From a checkpoint of a small image-text matching model: encoder norm rmsnorm, fusion encoder layers 8.
Rows from block 4 of the image encoder of a small image-text matching model, named by matrix and row number. Rows with one number belong to one neuron. Each number is 200 + 20 x the weight over its row's rms, rounded and kept within 0 to 999. All counts start at 0.
After each neuron's rows are labels from the 100 images, of 14976, where the neuron reaches its largest size: "responds to" is what is common among them. Only what is clearly more common there than usual is listed. The data: made-up ball-and-stick molecule models. In brackets: how many of the 100.
# gate: MLP gate (encoder.blocks.4.mlp.gate.weight, 256x128), inputs 0-127
# fc1: MLP up (encoder.blocks.4.mlp.fc1.weight, 256x128), inputs 0-127
# fc2: MLP down (encoder.blocks.4.mlp.fc2.weight, 128x256, transposed), outputs 0-127

gate.199,208,205,193,230,193,242,165,204,209,219,199,203,185,169,192,200,183,212,190,182,176,190,161,166,208,224,225,212,177,220,216,188,198,247,189,206,213,207,211,189,221,221,201,238,208,242,219,240,201,185,214,177,212,171,226,196,188,210,225,203,198,204,224,210,223,225,215,185,209,186,207,161,197,227,209,205,197,238,231,214,160,198,211,218,234,196,165,227,179,188,208,221,217,201,194,168,218,212,178,171,184,197,228,183,222,215,180,189,189,188,151,208,177,232,197,189,199,201,178,204,200,198,170,216,197,211,210,211
fc1.199,220,188,220,197,193,187,207,167,216,229,225,219,199,173,183,203,161,197,210,226,232,224,215,186,182,180,224,206,198,201,224,201,195,208,192,213,199,186,201,200,190,205,200,179,199,197,238,182,168,209,188,211,203,161,185,226,236,217,192,189,213,186,166,221,187,187,208,243,215,219,232,218,203,199,215,201,217,192,227,199,179,234,204,156,225,158,181,173,191,208,195,192,188,203,186,210,204,216,244,190,189,206,205,204,223,203,207,229,170,190,214,201,211,154,240,188,181,172,163,183,170,233,208,211,190,212,210,235
fc2.199,218,184,179,228,214,162,214,162,196,183,178,207,236,183,234,181,199,210,194,195,248,224,222,210,197,178,208,196,217,189,206,205,201,178,206,199,198,181,219,201,186,207,229,216,215,213,211,215,213,221,193,212,241,203,163,208,162,220,174,179,221,191,198,205,225,221,213,221,215,216,205,189,196,212,209,198,181,178,189,230,219,175,201,200,206,186,187,198,182,193,217,219,225,210,214,212,191,182,226,212,169,197,216,168,219,225,179,186,192,192,276,185,219,195,207,205,230,229,172,195,183,209,231,188,221,195,171,159
responds to: red ball (100); dark backdrop (99); space-filling (90)

gate.169,207,232,188,194,199,187,201,223,181,171,196,182,210,226,214,201,191,174,199,243,158,247,208,232,211,182,206,200,211,223,192,217,196,233,214,159,181,147,228,211,189,203,222,227,217,166,222,196,230,217,198,180,169,195,216,205,210,194,214,203,164,171,193,186,206,185,189,198,206,205,174,211,216,204,218,184,173,199,224,186,157,202,202,212,193,195,174,199,223,225,167,207,187,208,210,168,199,229,214,188,168,175,179,206,192,200,225,224,182,197,215,201,196,221,209,224,242,211,226,177,214,202,218,186,196,206,212,164
fc1.169,185,166,208,175,189,215,196,180,201,225,217,187,173,202,185,165,194,190,186,206,194,154,204,203,154,195,212,217,212,177,197,239,198,195,193,215,219,205,197,223,193,181,208,225,208,213,206,209,174,159,207,191,199,206,201,214,207,192,165,170,202,199,210,181,256,211,189,230,237,233,170,200,224,230,198,199,200,179,190,223,223,168,165,173,199,212,179,209,158,171,206,211,174,203,181,235,199,187,169,178,167,221,170,204,181,189,177,207,214,178,202,184,195,232,208,203,178,203,200,202,208,230,179,195,200,168,201,191
fc2.169,193,158,162,192,211,229,242,242,200,216,193,206,171,206,192,208,210,238,146,185,211,189,213,223,190,174,183,201,189,226,171,182,234,185,228,162,222,224,219,204,196,191,191,195,205,205,203,191,207,203,221,188,220,200,196,213,149,199,210,208,189,225,208,192,213,214,244,225,222,190,198,203,236,228,209,213,227,181,201,231,218,215,227,191,202,193,183,193,189,194,202,184,195,227,202,202,215,219,211,173,168,213,217,176,182,196,210,200,191,220,200,181,218,200,241,182,229,185,195,227,195,183,196,201,212,199,153,178
responds to: purple ball (92); space-filling (78)

gate.86,192,215,195,228,196,221,214,209,190,203,236,224,200,193,210,197,233,197,202,239,216,201,188,219,171,163,202,226,191,198,196,228,210,213,217,185,209,201,182,176,205,181,190,229,230,206,227,200,181,210,226,166,190,183,203,213,174,217,209,223,162,188,205,155,166,193,200,191,193,200,158,201,203,227,215,237,185,172,212,189,214,172,195,189,179,222,184,217,171,204,179,214,201,182,181,225,196,205,164,198,192,209,212,199,165,176,164,173,197,168,241,221,170,164,189,194,199,252,217,189,193,195,202,191,190,223,210,208
fc1.86,180,202,169,173,203,179,200,233,210,190,208,240,173,193,206,170,188,219,181,216,227,203,215,203,182,188,172,183,200,198,190,202,161,197,194,191,191,205,203,209,185,186,217,183,183,194,174,173,181,201,235,161,216,217,171,214,210,191,228,177,218,190,217,206,232,235,192,197,180,227,226,189,219,177,176,237,203,190,242,186,154,203,220,183,207,194,193,192,212,166,208,236,191,202,191,214,244,199,230,230,194,184,207,206,201,215,248,207,189,202,190,194,194,236,217,216,219,181,204,200,205,225,220,221,182,225,238,196
fc2.86,211,230,184,181,201,207,218,243,187,217,191,205,179,194,218,224,167,191,191,167,205,174,225,189,230,217,176,187,173,191,212,178,161,215,222,191,203,216,193,188,153,204,187,177,247,177,195,212,203,207,177,208,212,194,210,185,200,166,171,210,227,234,176,235,146,181,235,223,221,197,176,232,203,188,220,202,214,179,193,191,237,221,208,184,198,207,202,171,183,190,209,197,186,167,191,163,195,194,220,213,187,187,202,220,184,191,198,215,215,176,199,184,229,187,227,181,165,203,180,211,198,201,226,186,208,203,215,205
responds to: space-filling (90)

gate.227,173,218,207,182,226,234,159,173,218,232,203,196,187,197,174,201,212,228,204,209,207,198,207,225,217,179,216,199,243,205,179,212,182,235,227,184,213,210,210,236,225,207,201,231,229,191,197,226,225,195,202,224,191,195,200,224,235,206,198,199,206,226,223,210,193,206,197,195,168,200,190,189,171,208,204,210,223,166,199,198,209,213,221,168,136,220,180,216,221,192,204,192,176,207,180,206,219,224,191,196,218,203,155,200,188,189,234,192,214,223,230,209,209,196,186,208,191,136,210,187,213,182,216,187,217,228,204,210
fc1.227,178,223,213,215,196,191,229,237,216,172,196,223,206,207,222,217,173,196,179,180,187,206,210,193,199,197,211,210,184,211,223,210,240,213,176,210,201,202,186,206,201,168,196,208,172,185,230,174,163,224,174,159,188,191,176,208,194,223,200,208,204,208,203,196,188,170,203,216,177,208,226,221,214,177,205,209,202,205,181,168,217,209,159,232,218,210,188,201,145,203,207,208,192,246,216,223,173,187,172,209,199,188,181,198,188,206,214,209,232,200,175,176,199,210,185,159,199,262,205,190,183,176,163,217,230,202,186,197
fc2.227,210,206,182,216,213,226,207,175,235,174,191,196,248,213,200,184,180,192,199,199,203,216,173,193,232,206,193,195,215,179,206,205,185,148,158,220,193,199,164,198,194,239,194,188,190,206,225,193,218,174,186,201,239,201,229,177,198,206,171,228,207,181,218,197,195,187,169,217,182,211,191,187,225,217,180,171,201,192,242,193,202,196,191,231,197,200,230,170,201,182,223,223,175,232,209,228,209,212,245,212,202,199,202,200,187,198,214,183,145,235,178,201,209,204,162,197,183,192,208,225,196,229,215,203,189,220,214,184
responds to: purple ball (100)

gate.246,201,230,247,188,204,209,200,189,191,207,193,176,226,192,197,197,245,211,186,173,170,212,229,252,220,203,184,191,178,175,219,161,219,218,185,206,176,211,215,210,219,167,185,204,174,192,158,199,204,189,210,218,201,214,180,221,192,206,196,201,191,172,203,186,207,212,211,207,152,238,217,200,195,198,202,189,215,222,194,169,255,191,196,183,193,228,201,209,198,208,201,240,207,192,162,244,202,203,218,200,196,226,195,224,208,190,221,176,242,169,196,203,209,235,198,201,234,188,172,194,204,185,209,217,215,206,192,183
fc1.246,177,158,199,202,237,185,208,204,176,194,226,213,156,233,198,201,199,224,204,198,188,210,225,205,195,173,191,220,202,195,177,216,208,222,227,236,208,154,218,211,189,247,185,206,173,231,189,173,189,206,157,194,183,216,215,183,225,203,217,213,201,204,202,237,206,225,209,192,204,205,211,211,208,219,182,203,206,174,171,194,198,180,212,155,178,203,205,188,225,200,209,173,183,178,202,153,226,212,214,237,177,171,243,197,200,186,199,212,217,191,206,195,185,226,182,203,239,151,181,197,193,212,208,202,208,200,202,209
fc2.246,212,211,206,192,236,184,215,205,172,201,202,232,207,159,161,188,181,183,220,138,214,196,222,192,223,202,205,215,201,195,165,210,193,217,178,184,208,226,189,226,191,206,199,231,192,218,220,217,218,259,209,190,213,177,202,191,246,158,196,219,210,173,193,197,209,231,207,189,181,224,191,197,214,203,191,197,226,191,186,171,208,176,195,191,181,212,214,230,228,206,188,187,196,202,193,181,165,198,217,203,195,207,203,210,220,221,170,238,188,203,208,182,173,220,232,208,237,218,185,207,224,207,228,236,201,185,184,189
responds to: purple ball (100); space-filling (78); balls: three (29)

gate.189,214,177,211,218,180,179,201,223,205,174,220,198,204,203,201,197,215,187,198,194,219,187,179,221,209,212,189,219,205,213,171,215,213,224,196,195,206,183,221,197,179,224,221,197,193,169,194,167,213,216,222,180,187,216,141,205,202,188,198,209,212,168,159,203,253,208,208,231,165,171,199,218,191,205,171,194,226,204,171,178,160,204,199,192,208,204,196,162,215,196,203,189,227,173,178,246,227,211,179,223,172,189,162,163,194,213,226,175,188,186,182,232,200,230,211,211,180,181,220,215,168,197,217,208,195,212,211,218
fc1.189,184,194,196,208,189,160,195,172,201,213,240,202,214,201,201,193,184,220,188,178,239,196,192,209,255,182,221,219,228,186,179,201,227,198,176,204,173,191,176,205,220,215,203,220,193,190,236,170,213,197,214,170,219,228,188,196,184,198,204,181,218,191,208,226,228,201,213,222,200,227,171,173,177,191,180,234,211,196,154,226,203,219,206,214,191,197,183,198,235,188,187,195,208,181,236,205,228,175,205,170,195,183,191,202,218,220,215,205,207,245,200,198,237,206,232,215,177,206,180,214,179,167,204,161,194,196,232,201
fc2.189,197,188,190,199,177,223,199,186,192,186,189,176,154,173,223,212,198,237,207,179,190,228,196,152,228,218,225,232,195,173,198,230,208,192,215,189,158,214,191,182,221,225,168,191,213,206,187,218,157,171,196,224,173,195,196,186,221,222,174,182,199,192,165,193,217,195,192,209,181,199,202,190,207,175,204,214,193,220,224,218,203,222,222,207,205,187,227,202,186,196,167,191,193,166,219,210,216,208,182,198,202,228,167,243,196,197,201,219,186,235,170,190,179,180,190,201,184,188,222,191,174,192,170,213,154,170,196,180
responds to: space-filling (67)

gate.233,177,188,187,218,207,204,155,182,194,218,205,174,165,234,175,232,214,214,224,223,227,190,163,204,190,200,238,168,197,244,207,220,207,174,201,192,199,188,230,192,178,212,169,206,178,202,171,214,205,195,169,181,203,227,231,193,207,184,219,218,205,187,232,215,189,198,214,185,217,223,216,203,195,175,215,220,182,192,183,235,217,236,213,224,169,182,192,232,189,189,184,209,210,180,216,179,221,224,206,211,202,205,155,228,217,185,157,199,213,216,218,211,210,212,191,238,206,195,179,205,231,184,212,226,218,190,198,189
fc1.233,148,190,187,194,232,206,195,218,202,262,226,156,242,227,166,198,220,219,176,211,201,201,204,209,193,189,203,205,189,236,186,198,219,218,184,198,211,201,226,204,204,198,185,242,198,215,247,201,223,207,169,172,188,176,207,185,201,176,212,218,231,201,179,228,201,182,196,199,186,207,194,210,184,209,234,205,222,215,183,183,218,189,170,200,179,188,177,233,194,183,197,200,190,212,206,223,214,193,212,166,167,212,210,163,175,202,208,213,251,213,196,238,217,182,203,188,208,170,201,197,194,199,205,219,219,208,203,219
fc2.233,181,203,219,228,212,202,207,182,204,200,199,210,175,184,198,191,180,205,174,210,187,177,175,188,214,200,175,226,186,171,216,208,186,198,228,196,215,172,236,226,221,176,192,177,190,191,180,219,214,222,230,205,232,173,179,192,232,163,217,236,213,175,212,223,207,190,203,197,190,201,225,198,221,219,219,196,172,245,201,186,194,163,185,180,221,201,181,199,202,234,180,209,188,203,176,155,227,199,201,212,179,214,231,206,205,175,188,255,205,208,192,196,200,190,233,204,179,174,225,242,182,154,198,195,192,219,180,198
responds to: space-filling (83)

gate.209,171,218,201,190,158,189,217,178,184,200,184,212,209,177,177,180,174,190,189,177,169,174,191,215,199,196,220,183,162,211,206,194,224,224,194,229,184,231,156,235,179,186,178,184,229,183,222,221,163,214,231,200,245,188,232,199,203,206,199,192,178,189,216,195,190,206,204,182,246,221,212,174,179,215,198,187,181,202,184,256,233,227,181,225,224,206,225,193,186,176,188,210,181,201,211,182,202,198,201,197,234,211,205,205,220,213,207,228,204,208,212,182,200,169,201,194,197,176,203,178,205,240,185,204,199,167,186,196
fc1.209,241,193,207,195,170,200,229,185,234,172,212,200,196,195,205,232,195,207,207,223,223,198,233,208,204,190,212,176,186,166,184,226,196,192,177,178,182,205,209,184,217,195,219,208,218,220,236,146,225,196,206,189,208,198,212,193,189,206,223,224,214,216,189,172,189,182,194,220,183,224,204,179,227,194,196,181,212,168,187,218,194,247,159,182,214,218,238,226,198,193,178,246,240,209,193,227,164,188,210,213,227,221,204,206,187,184,187,187,199,209,209,162,236,229,187,217,201,172,190,184,214,196,198,173,196,212,190,217
fc2.209,181,223,188,192,185,193,165,230,183,212,182,232,172,152,208,208,207,200,188,189,206,203,217,228,219,225,193,170,172,202,196,213,211,194,239,201,203,202,203,192,192,160,226,209,235,204,201,212,210,218,203,210,208,179,165,171,184,198,204,193,203,204,198,214,201,240,223,232,159,167,187,222,204,188,234,200,233,180,218,202,210,188,201,173,222,243,222,182,215,214,184,157,184,223,200,167,196,212,214,172,208,215,228,183,207,199,205,234,205,177,228,198,224,221,198,182,238,204,228,223,209,180,231,214,201,208,181,203
responds to: space-filling (64)

gate.83,209,205,200,213,222,212,173,156,215,211,214,215,223,241,170,240,166,192,180,170,198,209,232,188,205,186,218,237,182,191,216,197,189,177,196,190,189,197,221,186,157,219,180,206,174,199,230,217,203,188,194,210,196,183,197,173,173,209,175,214,190,196,221,232,205,207,215,226,226,225,202,184,215,237,228,212,180,188,177,220,178,184,192,215,173,211,166,211,214,226,170,193,186,245,181,188,196,219,194,208,221,180,175,216,198,207,210,209,193,219,157,192,211,212,186,219,210,188,173,215,207,154,190,193,233,187,225,193
fc1.83,218,170,192,206,156,182,190,196,203,209,228,188,202,166,187,190,198,165,205,186,178,203,192,231,188,184,195,155,209,230,202,214,193,204,217,198,181,233,174,197,220,186,221,239,201,199,182,168,224,242,171,202,205,213,194,174,211,185,155,185,186,238,193,191,158,205,193,207,196,215,234,155,202,207,193,208,192,180,201,197,228,190,240,205,200,182,243,214,205,200,209,194,218,202,213,183,195,179,176,204,204,202,230,187,212,203,204,186,189,175,219,191,247,191,194,165,186,201,206,207,181,198,190,191,248,201,164,212
fc2.83,229,249,187,187,182,157,245,181,214,187,191,199,238,208,196,228,174,190,201,214,196,208,173,205,197,200,183,220,222,202,205,216,203,177,215,206,212,174,209,177,210,200,199,205,218,165,191,209,158,209,232,196,201,211,201,184,199,220,185,205,233,224,180,224,198,183,204,186,213,243,216,165,191,199,192,175,202,196,179,213,201,215,214,164,209,184,188,195,186,150,195,232,204,213,163,250,242,216,239,208,205,178,189,215,214,197,180,234,205,201,189,243,223,217,187,203,204,212,177,206,202,231,192,191,208,199,202,205
responds to: space-filling (81); purple ball (59)

gate.56,212,210,186,209,185,194,189,157,208,178,212,181,211,225,152,181,202,190,206,215,179,220,185,199,220,211,215,208,208,203,202,196,243,219,198,200,193,183,216,175,196,182,198,177,182,213,202,225,206,171,197,185,206,194,235,204,241,194,224,180,217,214,196,161,238,202,204,208,207,220,217,222,200,179,257,168,150,226,229,224,222,199,193,204,184,193,180,167,185,206,195,212,193,206,224,199,218,184,208,212,202,203,172,244,219,219,163,181,205,220,181,179,186,224,170,198,200,210,223,203,208,210,246,177,216,200,171,208
fc1.56,207,213,213,154,163,203,195,213,236,198,196,192,207,181,212,211,209,204,200,230,156,218,218,185,203,209,196,220,202,172,240,198,196,160,180,225,204,223,191,222,240,227,234,218,142,209,211,202,172,159,206,226,211,196,192,187,210,175,174,199,205,208,201,184,209,176,216,220,219,179,207,163,216,187,184,163,202,194,195,194,208,182,218,184,216,213,223,205,216,213,221,232,167,201,217,192,219,194,179,219,215,209,139,204,210,202,224,202,212,201,162,206,198,226,191,194,204,218,183,203,181,182,178,199,183,198,187,181
fc2.56,230,186,187,252,178,187,220,209,219,209,177,250,208,179,214,182,174,197,173,184,190,192,229,185,225,234,201,195,241,206,199,197,212,232,227,176,211,231,192,195,187,186,212,202,193,173,194,206,214,216,159,199,231,202,181,194,182,214,201,159,234,195,227,202,197,207,211,185,204,201,214,226,191,218,211,236,208,207,176,196,201,177,191,217,192,183,192,183,184,208,172,196,186,197,204,227,190,210,186,187,223,183,198,226,187,186,187,234,216,195,196,258,203,195,195,170,197,212,205,178,223,177,176,186,247,216,216,161
responds to: red ball (99); dark backdrop (92); space-filling (65)

gate.41,214,202,191,179,172,218,161,200,177,197,163,206,173,190,195,196,222,208,212,215,194,244,207,193,172,227,245,223,221,165,229,216,186,208,165,199,179,233,205,216,177,190,183,212,182,233,204,204,160,205,174,192,212,223,172,208,192,205,185,215,188,182,200,198,196,190,190,209,192,163,207,196,182,203,226,201,203,209,224,226,196,226,235,205,211,162,208,168,191,161,202,132,193,178,203,191,182,236,189,177,211,195,195,218,197,184,153,198,206,218,176,177,190,192,192,197,225,194,199,211,204,220,191,215,196,181,197,201
fc1.41,195,244,197,224,219,199,212,188,203,199,247,211,186,238,197,150,187,180,236,169,234,157,215,211,189,194,155,189,164,194,213,193,219,198,219,218,222,186,198,204,185,215,237,204,188,167,195,215,205,225,214,219,162,215,209,171,214,198,196,198,187,212,223,221,196,198,200,199,181,183,210,177,206,211,215,228,205,182,203,191,210,160,148,212,195,209,222,198,208,217,223,221,224,166,182,206,206,194,204,226,206,214,234,188,195,213,224,228,205,174,210,206,195,212,172,217,180,189,195,189,204,206,213,204,231,241,193,182
fc2.41,196,208,187,196,205,218,215,207,209,201,221,223,152,200,185,181,218,199,205,182,217,197,218,200,210,209,237,175,166,182,235,171,203,217,205,192,195,199,157,215,205,188,192,189,245,245,192,191,169,232,228,193,222,222,177,202,153,182,210,201,203,218,186,227,229,240,204,208,203,186,171,237,207,192,217,217,213,143,220,214,209,176,175,194,203,189,191,211,198,181,211,142,175,195,171,194,180,206,217,174,229,212,228,189,196,190,201,206,208,186,196,178,209,180,201,200,219,204,187,224,205,181,213,211,189,200,205,225
responds to: red ball (98); space-filling (67)

gate.136,193,195,183,159,212,181,175,165,184,193,183,212,176,195,195,200,215,183,210,220,229,184,219,236,241,205,189,199,229,222,194,206,191,231,210,201,221,199,227,186,174,195,196,186,249,202,194,232,197,209,209,207,175,206,194,222,208,234,201,183,185,227,212,192,192,213,199,156,192,218,195,206,166,196,201,202,215,214,228,241,200,214,242,177,181,206,206,218,237,188,219,185,210,164,164,190,220,235,206,211,198,198,173,178,207,195,190,204,176,224,193,221,175,222,224,250,202,182,221,177,184,195,198,173,210,194,204,236
fc1.136,157,215,181,191,207,208,175,180,190,249,174,208,197,169,176,214,238,186,200,210,220,185,213,210,222,193,230,227,215,189,184,192,200,202,224,206,212,192,218,244,188,181,188,216,235,194,161,210,206,180,209,236,214,186,232,179,190,224,205,206,192,220,166,213,211,222,219,166,193,191,192,221,201,224,199,209,243,196,213,200,188,210,254,196,194,191,178,195,174,209,195,202,183,192,190,206,206,209,208,184,182,197,185,223,234,193,217,203,192,189,247,226,193,203,219,211,183,185,155,184,229,247,222,205,204,197,186,217
fc2.136,169,181,208,194,197,186,186,217,176,227,200,234,190,195,191,213,203,200,198,212,192,212,191,214,200,212,197,210,211,226,236,219,190,223,233,188,190,179,200,232,207,164,191,233,199,201,165,212,169,229,210,164,174,172,179,198,158,203,215,161,171,214,181,166,195,209,221,211,217,191,199,226,216,203,218,227,218,202,222,184,185,188,242,161,195,214,196,199,203,211,192,197,199,181,214,185,200,213,180,172,207,229,159,169,258,173,193,201,214,150,228,190,206,203,186,226,192,204,194,184,221,195,215,205,209,216,204,218
responds to: purple ball (100); space-filling (63)

gate.29,211,229,186,239,197,202,195,210,211,199,163,205,186,163,178,192,179,190,199,195,165,193,203,229,194,225,211,198,181,182,204,186,229,236,221,210,171,230,217,206,173,168,209,187,160,171,233,221,193,178,216,214,194,205,200,197,223,176,216,210,236,196,227,204,208,201,216,172,211,193,167,206,209,225,255,172,188,189,163,226,195,238,233,223,179,225,221,222,206,213,179,189,206,227,189,175,189,197,199,174,223,178,205,230,204,232,161,205,195,225,191,199,207,190,211,172,213,186,206,202,194,214,198,206,206,209,222,196
fc1.29,193,198,209,220,225,149,190,180,174,185,179,220,200,191,235,208,198,196,208,209,193,199,193,167,196,158,183,248,219,185,204,218,197,192,208,206,215,186,208,180,217,184,158,218,205,200,184,230,217,174,209,217,180,223,221,196,200,179,203,188,219,180,178,209,208,208,221,181,177,184,179,196,215,173,187,210,237,188,197,214,185,191,196,210,179,221,163,207,174,194,217,205,188,174,236,200,223,191,167,187,176,199,204,185,189,191,204,207,186,186,192,145,200,210,139,209,203,202,214,174,237,174,201,174,233,228,227,207
fc2.29,194,199,168,200,186,179,207,182,180,197,201,199,181,193,218,224,203,240,198,182,215,168,190,219,199,172,203,190,223,204,208,196,164,198,200,183,225,217,202,192,203,204,225,200,163,217,185,210,216,184,208,193,203,188,207,208,183,179,201,226,182,161,172,202,235,180,208,193,181,191,189,196,239,174,173,202,171,193,221,191,180,191,181,181,249,234,213,202,232,219,195,200,233,192,175,206,188,176,172,172,216,199,182,194,183,236,189,186,230,206,195,184,210,188,242,169,239,146,223,191,180,228,170,222,200,174,197,213
responds to: red ball (100); space-filling (92); dark backdrop (89)

gate.85,186,214,209,210,223,200,202,182,204,225,228,203,161,190,185,194,224,196,196,218,219,221,179,198,218,170,195,235,195,209,181,199,202,212,215,180,200,233,205,158,212,183,175,216,234,163,174,228,204,213,189,196,193,179,254,208,195,212,214,240,214,201,221,206,242,230,232,228,164,208,223,195,186,176,191,193,197,168,215,203,210,213,201,203,177,205,194,218,201,218,205,194,204,184,207,214,234,234,172,194,182,160,154,185,187,189,240,203,170,189,215,228,218,190,211,208,197,184,190,218,197,184,240,194,207,193,172,207
fc1.85,213,215,194,231,197,179,206,233,198,167,219,240,207,223,206,215,202,182,198,188,220,194,213,208,167,208,185,199,179,177,186,168,223,175,182,204,200,224,205,191,193,183,191,218,181,217,223,178,213,205,166,218,182,199,162,213,167,196,180,217,219,217,213,200,172,182,182,214,213,158,173,218,204,230,200,204,223,194,216,183,177,192,180,204,203,215,190,179,149,211,197,207,226,242,155,200,195,187,171,202,222,229,185,207,218,202,202,201,224,198,182,229,199,249,202,160,195,211,180,194,191,166,219,195,187,207,224,163
fc2.85,224,171,185,232,206,219,215,206,223,143,234,199,181,177,224,236,180,209,207,194,199,168,190,197,190,189,213,199,205,181,217,193,177,156,178,223,223,180,158,215,220,257,217,185,203,217,223,204,192,193,217,213,200,195,231,186,228,206,235,202,199,193,205,223,182,171,206,203,202,198,208,208,178,230,203,211,182,205,207,196,199,213,210,207,224,196,197,162,181,187,190,222,190,190,223,231,177,173,253,207,192,170,214,233,191,235,228,184,217,184,177,190,209,211,213,189,214,183,204,225,210,183,216,185,193,213,214,187
responds to: purple ball (100); space-filling (60)

gate.94,182,174,199,189,232,240,185,148,223,216,204,210,218,245,177,237,228,202,222,205,223,198,203,223,251,178,204,210,200,213,211,227,220,227,192,188,193,203,212,200,236,192,204,196,221,205,179,217,215,189,211,199,166,222,198,194,183,239,233,209,191,181,205,206,193,210,194,204,193,173,193,181,179,202,244,203,194,185,199,237,192,234,212,200,156,198,177,205,233,168,172,182,219,169,166,212,196,190,191,198,193,204,169,186,179,183,213,186,218,208,195,184,210,222,199,224,192,192,197,194,195,185,193,213,187,204,193,253
fc1.94,176,186,180,180,226,224,202,174,205,247,189,211,224,209,195,245,198,201,210,203,183,198,220,229,214,178,188,180,198,187,174,196,207,187,223,177,186,208,210,195,197,218,242,195,194,198,211,232,228,210,182,225,187,193,201,209,166,211,176,187,169,191,169,237,213,219,213,196,192,205,214,191,191,236,193,187,193,183,189,258,173,219,208,206,179,226,152,205,225,196,175,194,224,181,179,208,230,190,173,188,164,200,189,196,193,202,202,226,195,193,202,181,229,195,248,191,198,153,175,180,189,186,224,193,180,186,201,194
fc2.94,181,197,205,192,224,211,218,165,178,210,210,201,186,227,176,190,171,232,182,187,178,240,175,187,191,238,177,190,216,208,188,169,211,207,222,166,177,223,178,170,194,168,200,178,173,194,163,162,192,194,206,193,159,177,182,198,170,199,204,158,183,207,175,200,186,193,217,195,225,222,212,167,188,179,216,195,217,196,190,180,217,215,224,179,178,202,209,219,175,208,202,197,204,170,193,184,222,220,159,202,214,199,153,205,218,190,170,206,215,189,216,179,190,220,198,191,181,184,216,168,199,198,183,233,193,170,193,221
responds to: purple ball (100)

gate.112,175,204,174,222,218,185,189,225,189,193,173,182,229,200,226,215,220,182,200,211,197,211,197,201,182,203,205,219,190,206,205,230,235,193,212,192,205,188,203,217,229,181,195,227,174,187,180,208,202,185,145,190,190,183,194,169,166,167,205,228,166,171,225,206,208,195,189,153,185,186,173,198,214,173,207,215,141,208,181,215,204,194,217,208,205,210,224,200,196,202,197,202,206,225,226,187,166,192,169,176,181,167,191,230,169,195,165,206,209,196,255,200,186,206,205,243,211,202,194,202,207,218,231,200,211,212,172,206
fc1.112,198,202,225,187,182,190,218,201,169,190,212,219,202,190,173,177,178,185,198,214,223,248,162,216,184,186,241,180,211,234,207,185,213,179,194,205,207,237,190,199,183,215,190,228,171,168,189,201,198,171,171,212,208,222,226,206,199,178,223,225,193,194,202,203,228,172,200,197,233,212,198,201,196,191,189,179,217,183,218,200,181,200,202,214,217,201,197,198,222,219,188,206,208,202,171,215,215,201,236,214,213,230,164,174,192,221,253,203,170,195,168,200,239,231,199,200,197,206,207,236,214,169,199,161,183,218,233,235
fc2.112,215,206,233,221,170,201,208,221,207,177,193,183,223,214,191,203,164,192,197,196,192,235,200,190,194,206,181,161,192,181,239,201,208,208,182,206,194,165,193,199,206,206,174,210,224,208,196,181,220,228,210,223,222,225,184,183,232,185,178,193,225,223,186,194,174,185,207,176,237,206,210,234,230,220,191,183,210,211,219,182,202,199,164,215,172,229,205,192,213,235,208,192,181,210,212,164,241,217,204,230,202,197,222,194,197,184,186,207,236,175,168,241,234,202,207,194,209,207,160,196,226,198,203,172,155,221,220,213
responds to: purple ball (96)

gate.212,223,213,188,220,196,198,179,192,196,191,190,205,215,193,228,153,197,214,227,181,177,226,205,228,175,200,193,191,166,163,210,199,209,162,228,196,196,193,204,179,218,207,197,209,197,242,179,179,174,230,205,212,191,150,210,192,204,197,192,207,162,188,215,216,222,183,184,174,194,136,201,193,215,163,200,218,190,165,200,196,220,210,203,223,202,186,200,198,204,192,237,219,149,191,233,195,199,185,195,223,201,194,251,181,210,210,167,206,203,218,207,208,169,213,226,218,199,212,193,219,230,187,205,216,186,181,191,218
fc1.212,205,210,169,225,200,173,204,174,172,229,180,238,164,230,247,217,189,184,224,190,186,219,181,194,183,236,170,201,202,181,210,194,222,200,217,173,233,159,180,235,205,215,205,194,189,218,176,229,213,209,203,208,179,203,195,209,181,188,195,186,166,158,184,194,213,227,218,159,225,187,189,213,206,180,237,227,155,238,198,195,258,213,210,208,207,187,187,193,194,207,248,206,187,203,209,194,207,185,203,191,188,165,196,181,188,201,211,205,204,187,195,217,178,193,190,213,171,203,181,199,182,197,206,207,203,188,192,207
fc2.212,204,191,187,221,170,160,189,189,164,197,202,172,200,187,217,223,175,200,224,178,174,183,194,219,194,186,202,191,208,220,193,210,216,197,187,195,203,179,228,224,209,206,216,195,196,207,215,215,182,197,211,204,184,218,229,167,217,213,214,188,237,246,204,210,243,172,188,239,176,194,204,217,198,235,212,246,179,186,181,217,193,185,213,238,202,190,197,197,219,233,209,203,223,198,207,171,195,238,220,242,207,199,201,219,200,177,216,194,206,227,176,218,195,222,146,202,191,209,187,205,181,244,163,215,196,230,199,202
responds to: red ball (99); space-filling (88)